python train.py --model="image classifier" --dataset="rendered made-up planets" --train_examples=97500 --image_size=40 --crop_scale_min=0.8 --horizontal_flip=true --color_jitter=0.2 --targets=["kind", "phase", "moons"] --num_classes=[7, 4, 4] --arch="regnet" --norm="batchnorm" --activation="relu" --padding_mode="reflect" --depths=[3, 6, 6] --kernel_size=3 --stem="single" --widths=[96, 160, 288] --loss="binary_cross_entropy" --head_dropout=0.2 --init="torch_default" --residual_init="scaled_by_depth" --optimizer="adamw" --lr=0.003 --beta1=0.9 --beta2=0.95 --eps=1e-08 --grad_clip=0.5 --steps=20700 --batch_size=128 --epochs=27.2 --lr_schedule="cosine" --final_lr_fraction=0.01 --warmup_steps=1030 --weight_decay=0.04
Rows from block 10 of a small image classifier, named by matrix and row number. Rows with one number belong to one channel. Each number is 200 + 30 x the weight over its row's rms, rounded and kept within 0 to 999. All counts start at 0.
After each channel's rows are labels from the 100 images, of 14976, where the channel reaches its highest value: "strongest on" is what is common among them. Only what is clearly more common there than usual is listed. The data: rendered made-up planets. In brackets: how many of the 100.
# convs1: grouped (9 groups) 3x3 conv (model.blocks.10.convs.1.weight, 288x32x3x3, each kernel summed), inputs within the group 0-31
# convs2: expand pointwise conv (model.blocks.10.convs.2.weight, 288x288x1x1, transposed), outputs 0-95

convs1.125,208,160,206,180,216,202,151,167,176,218,161,194,151,217,175,223,204,142,228,209,224,161,161,182,216,164,207,218,220,161,206,132
convs2.125,186,205,227,166,212,134,177,172,179,179,246,166,208,165,212,191,188,202,205,198,192,216,162,238,163,233,129,179,226,207,132,164,196,221,253,187,233,194,212,185,179,117,204,208,216,133,211,187,195,231,161,140,195,181,162,245,225,206,203,193,191,184,186,172,203,200,219,181,182,192,181,215,236,192,243,148,178,175,256,208,169,166,132,292,195,197,194,226,165,196,186,126,223,215,191,217
strongest on: half lit (59)

convs1.205,219,152,202,200,135,216,192,149,210,149,140,218,196,208,214,154,202,209,215,188,171,203,190,158,150,181,197,181,207,167,155,215
convs2.205,172,183,231,230,206,162,200,236,199,150,211,225,226,215,228,139,201,191,233,290,174,201,165,207,195,185,183,160,300,193,215,195,189,221,210,180,213,184,200,171,172,178,224,204,177,152,212,213,201,198,145,158,153,190,241,228,177,236,215,253,259,228,215,196,283,216,184,169,190,220,173,212,173,179,190,186,176,179,227,202,185,214,157,224,176,222,164,292,216,207,169,182,241,293,202,175
strongest on: half lit (100); cracked ice world (53)

convs1.265,134,152,130,202,204,195,209,165,209,180,174,207,157,186,150,187,199,165,201,158,221,192,174,179,173,191,176,200,141,202,180,187
convs2.265,205,188,226,222,196,174,253,242,146,205,218,194,226,188,230,207,205,134,212,220,211,213,188,206,173,253,218,273,175,204,195,194,158,177,173,203,195,274,224,184,141,199,206,204,223,163,149,203,229,225,217,209,186,214,250,149,185,272,181,223,246,220,215,193,234,211,216,149,201,217,176,231,183,246,218,205,203,198,166,184,222,226,165,217,192,175,213,210,180,145,159,190,215,216,224,188
strongest on: rings (77); moons: zero (74); banded gas giant (33)

convs1.162,191,107,202,156,207,203,191,186,180,199,203,226,142,210,202,163,220,191,209,186,200,117,173,209,207,189,214,145,205,192,206,195
convs2.162,173,204,175,202,160,206,204,188,220,177,178,187,160,255,176,189,179,205,149,191,208,252,200,170,205,206,205,232,170,191,222,192,248,202,216,205,209,214,195,163,166,203,149,215,252,206,197,218,196,179,210,215,212,241,201,189,156,151,176,185,207,174,208,141,175,220,181,239,170,237,240,195,197,199,197,165,215,160,186,177,181,258,201,177,211,189,155,198,191,219,194,196,195,194,144,216
strongest on: rings (100); cloud-covered world (99)

convs1.61,187,167,212,171,221,167,196,170,167,180,177,203,172,213,183,214,204,183,174,223,169,176,227,111,181,215,186,163,144,165,249,195
convs2.61,187,230,156,155,188,190,219,138,180,229,173,154,256,191,239,196,193,166,208,197,213,206,254,156,207,233,222,207,140,173,195,221,183,216,207,191,187,186,166,208,232,249,188,226,213,168,217,141,185,163,184,197,188,186,254,187,150,233,208,235,196,185,149,193,206,225,200,177,185,233,194,202,192,220,183,181,224,184,179,131,174,207,158,174,205,230,163,147,190,142,212,204,197,168,206,192
strongest on: gibbous (75)

convs1.43,194,220,196,167,175,221,223,173,166,231,187,215,218,172,242,224,214,219,170,153,198,236,146,222,240,160,167,153,207,226,150,230
convs2.43,218,199,194,180,175,197,206,98,189,126,210,192,199,202,202,219,207,161,143,275,229,191,246,241,189,181,191,190,171,210,201,236,187,196,167,217,186,199,181,226,212,227,186,173,216,194,225,179,222,191,209,201,192,204,229,212,226,184,179,224,108,173,189,196,160,210,238,211,211,208,209,191,179,218,212,207,209,212,214,147,225,184,188,175,216,204,210,174,189,201,207,215,150,186,173,228
strongest on: gibbous (100)

convs1.60,202,173,190,188,201,198,208,173,179,156,187,167,181,248,147,199,159,167,188,217,207,190,208,165,161,193,232,166,141,148,225,148
convs2.60,205,286,221,189,189,175,262,243,201,214,184,176,201,217,218,164,210,164,190,236,219,206,223,163,229,215,175,214,207,178,195,197,177,211,141,176,186,206,168,208,166,227,235,220,170,186,216,207,215,162,193,167,245,187,249,206,134,231,189,287,213,222,186,204,265,200,189,138,167,225,107,181,190,203,254,200,229,204,163,137,183,198,164,202,177,191,159,205,214,151,242,202,223,218,202,209
strongest on: rings (80); half lit (59); lava world (33)

convs1.243,203,231,176,166,144,188,147,154,183,236,223,149,179,197,161,204,224,142,176,230,220,206,203,230,146,205,211,202,213,177,221,212
convs2.243,197,213,217,171,225,143,198,205,206,194,256,164,222,172,215,170,205,181,204,217,200,191,191,226,198,222,169,170,238,198,184,173,241,255,255,163,249,183,226,178,168,194,182,203,212,138,217,191,217,230,167,148,202,231,209,253,229,172,203,236,211,183,160,177,227,213,230,199,166,224,180,200,188,187,255,158,197,170,231,173,145,185,147,280,201,191,154,238,181,213,188,155,235,238,199,220
strongest on: half lit (100); banded gas giant (32)

convs1.123,182,172,230,176,183,252,173,175,214,153,147,192,212,181,217,214,158,200,159,154,171,179,181,183,198,183,203,143,138,183,182,210
convs2.123,231,235,171,160,241,201,247,148,215,249,212,148,232,208,210,183,172,148,217,200,228,210,212,168,220,203,230,197,205,206,205,214,205,250,243,201,225,198,180,201,200,237,225,187,240,197,213,154,236,145,198,190,209,218,233,221,186,231,200,215,227,221,166,177,210,222,253,196,180,266,189,221,197,195,205,196,257,218,191,140,186,218,205,206,243,230,209,188,193,198,238,204,142,202,200,226
strongest on: gibbous (72); moons: three (58)

convs1.13,225,232,235,202,197,190,173,206,163,242,209,238,233,213,177,218,202,212,167,240,153,269,229,221,176,222,223,153,246,217,207,168
convs2.13,162,249,163,189,214,151,234,159,216,184,211,172,253,189,239,234,241,155,239,183,205,193,230,154,243,205,148,220,178,203,175,181,160,229,214,177,222,187,224,217,183,197,227,214,230,150,217,177,214,158,205,227,245,187,233,206,156,208,230,187,166,211,221,163,221,233,177,167,162,223,145,199,154,201,232,215,225,239,179,156,175,183,162,174,192,207,168,164,222,205,214,154,208,171,152,244
strongest on: rings (84); cracked ice world (57); moons: three (54)

convs1.2,168,152,191,222,119,177,197,179,186,203,164,172,201,206,190,145,197,157,177,165,189,183,163,211,192,140,223,189,228,166,189,197
convs2.2,190,179,110,194,153,167,166,155,269,227,158,186,221,228,212,217,199,213,233,209,230,201,228,234,238,171,210,203,259,115,213,200,194,169,159,207,162,198,235,90,248,236,211,254,220,173,219,222,197,208,197,198,223,218,231,205,239,220,236,185,237,224,183,201,242,187,240,209,218,201,206,222,108,230,215,170,183,148,233,201,179,214,170,232,141,236,145,204,266,204,199,182,195,197,199,209
strongest on: cracked ice world (73); moons: three (59); half lit (51)

convs1.16,179,165,176,226,216,197,238,177,239,187,167,168,189,226,214,136,216,199,233,163,243,163,172,213,185,120,192,203,227,180,195,193
convs2.16,147,213,142,142,175,197,167,176,248,221,181,160,232,196,248,210,174,145,201,202,197,205,226,234,258,156,196,152,232,135,203,159,193,174,194,188,142,168,222,120,261,196,232,237,192,180,207,249,218,165,198,196,239,200,224,222,224,191,223,196,205,250,256,192,239,199,237,221,228,217,178,167,148,199,185,156,153,159,284,217,139,209,196,229,131,249,145,214,261,212,211,184,235,203,213,187
strongest on: rings (80); half lit (55); cracked ice world (53); kind: cloud-covered world (41)

convs1.173,178,149,208,164,192,176,253,210,218,181,188,204,152,223,201,171,206,195,231,196,228,144,160,225,232,195,247,154,254,224,220,199
convs2.173,133,219,178,203,201,208,186,199,176,191,196,218,158,253,147,216,188,194,210,201,159,242,213,154,235,182,218,224,164,200,187,203,233,188,215,205,207,208,225,181,218,207,184,246,224,199,208,239,189,197,192,223,227,195,224,195,159,187,174,204,246,218,284,177,211,159,199,156,256,206,210,243,224,204,214,160,203,156,183,228,212,285,206,171,195,221,200,200,240,254,206,200,209,198,239,166
strongest on: rings (100); cloud-covered world (99)

convs1.42,190,176,187,216,216,164,210,210,209,144,210,168,154,187,147,164,173,183,217,211,178,138,217,191,141,208,200,203,177,143,222,167
convs2.42,181,202,198,133,217,116,239,191,189,206,203,194,220,175,205,186,157,172,195,269,188,172,211,220,196,181,178,192,216,164,217,180,190,191,202,157,197,204,187,195,212,187,200,236,184,123,211,200,214,156,223,151,171,180,236,206,174,214,200,282,215,213,174,195,232,199,215,176,163,196,175,164,166,212,173,176,217,193,254,183,163,196,129,164,172,175,184,232,210,146,209,132,193,238,204,188
strongest on: half lit (61); desert world (56)

convs1.106,200,156,211,154,183,184,156,168,173,190,180,271,146,239,180,187,159,184,182,186,182,188,179,180,180,184,191,170,169,185,254,178
convs2.106,188,218,196,186,214,217,224,153,207,227,168,138,232,212,199,184,176,148,229,190,219,196,219,148,195,223,222,178,188,168,204,223,219,277,237,185,243,164,140,202,214,240,218,201,183,215,219,158,178,159,205,195,217,224,207,221,170,209,208,174,239,206,165,185,132,254,225,209,187,222,210,200,222,174,202,205,247,196,198,158,204,221,200,178,241,227,218,174,207,241,240,218,141,184,239,197
strongest on: gibbous (61)

convs1.58,199,168,176,233,192,175,212,234,236,150,244,155,162,203,145,144,159,187,239,178,194,160,207,217,166,214,205,225,214,192,185,174
convs2.58,195,197,210,179,213,131,224,229,186,196,209,162,213,201,216,183,155,178,206,241,222,191,211,228,162,194,151,176,221,172,168,124,209,207,219,179,195,211,218,186,193,150,198,213,188,117,196,235,222,198,181,117,204,204,185,225,200,188,211,229,209,222,182,153,232,194,236,198,172,199,194,179,170,197,217,180,163,207,261,203,157,202,140,239,150,129,139,259,226,199,193,122,231,250,183,208
strongest on: half lit (100); desert world (48)

convs1.6,181,190,205,178,215,214,198,225,214,204,187,174,240,204,175,147,178,157,216,214,225,194,167,201,196,131,208,173,262,240,246,146
convs2.6,172,185,160,203,140,223,179,197,231,203,193,229,165,189,140,202,204,212,201,178,126,161,227,176,253,157,233,224,214,144,206,174,171,172,177,151,168,198,228,185,226,232,214,238,202,226,221,255,197,145,222,218,183,186,180,193,173,212,183,159,208,244,251,225,195,176,190,191,250,153,143,211,198,206,150,234,177,168,220,225,180,187,230,165,150,247,211,205,240,221,188,212,194,207,204,162
strongest on: cracked ice world (90); rings (71); gibbous (65)

convs1.129,238,201,190,188,277,146,188,250,182,204,247,177,204,220,186,176,181,220,203,206,201,214,271,249,177,214,177,193,192,185,163,196
convs2.129,214,208,191,182,246,216,162,210,184,181,180,193,169,246,192,224,117,196,165,195,188,234,191,184,182,171,202,238,157,231,181,204,267,217,255,226,209,236,186,187,176,182,175,208,220,195,170,234,205,178,236,210,225,254,183,166,164,175,162,199,237,173,163,162,142,192,210,207,205,206,270,187,195,215,157,168,197,212,183,205,222,233,192,203,250,163,213,197,173,211,204,190,160,201,230,224
strongest on: rings (100); cratered rock (34)

convs1.23,114,216,181,199,236,212,213,209,211,197,179,189,211,203,200,202,194,137,218,213,198,171,158,203,190,153,197,171,219,236,246,134
convs2.23,183,154,160,257,151,224,208,179,200,217,170,236,125,198,154,244,168,281,192,185,156,189,207,188,200,182,235,241,211,179,220,162,186,208,201,209,169,196,195,221,217,216,201,202,231,218,218,267,210,211,251,233,188,192,110,170,192,200,154,187,211,191,207,262,180,158,199,233,247,167,201,202,203,259,197,233,187,187,200,262,230,198,228,188,181,175,236,195,189,202,165,211,191,161,208,191
strongest on: cracked ice world (78); rings (74); gibbous (51)

convs1.238,212,216,195,180,121,160,151,203,180,235,216,182,203,180,192,225,220,133,236,230,226,193,194,204,128,194,203,207,205,179,215,224
convs2.238,230,206,225,213,193,180,218,237,228,175,213,254,203,185,193,165,194,166,170,258,233,215,203,234,230,177,192,178,234,149,231,197,242,264,175,196,212,182,241,201,193,194,217,230,205,144,235,230,192,196,187,214,220,236,219,227,181,181,182,276,209,213,160,239,200,210,258,208,208,215,158,159,123,201,183,212,181,202,217,168,221,199,153,162,173,208,225,257,216,227,218,175,210,256,210,155
strongest on: half lit (66); rings (64); lava world (38)

convs1.203,193,175,189,190,156,212,205,157,220,154,139,200,182,229,213,162,175,214,224,178,162,186,166,151,162,167,176,174,219,148,168,200
convs2.203,170,194,201,208,188,136,173,197,190,145,185,231,241,219,249,156,189,179,251,273,202,221,191,210,187,179,166,145,266,188,211,175,174,205,194,140,195,162,225,159,198,158,236,204,195,131,201,213,212,178,156,140,170,199,216,221,191,238,225,256,262,227,210,204,272,224,214,179,202,217,175,231,161,180,205,192,175,173,252,225,210,218,150,243,183,223,171,258,221,216,173,155,241,267,214,166
strongest on: half lit (100); cracked ice world (66)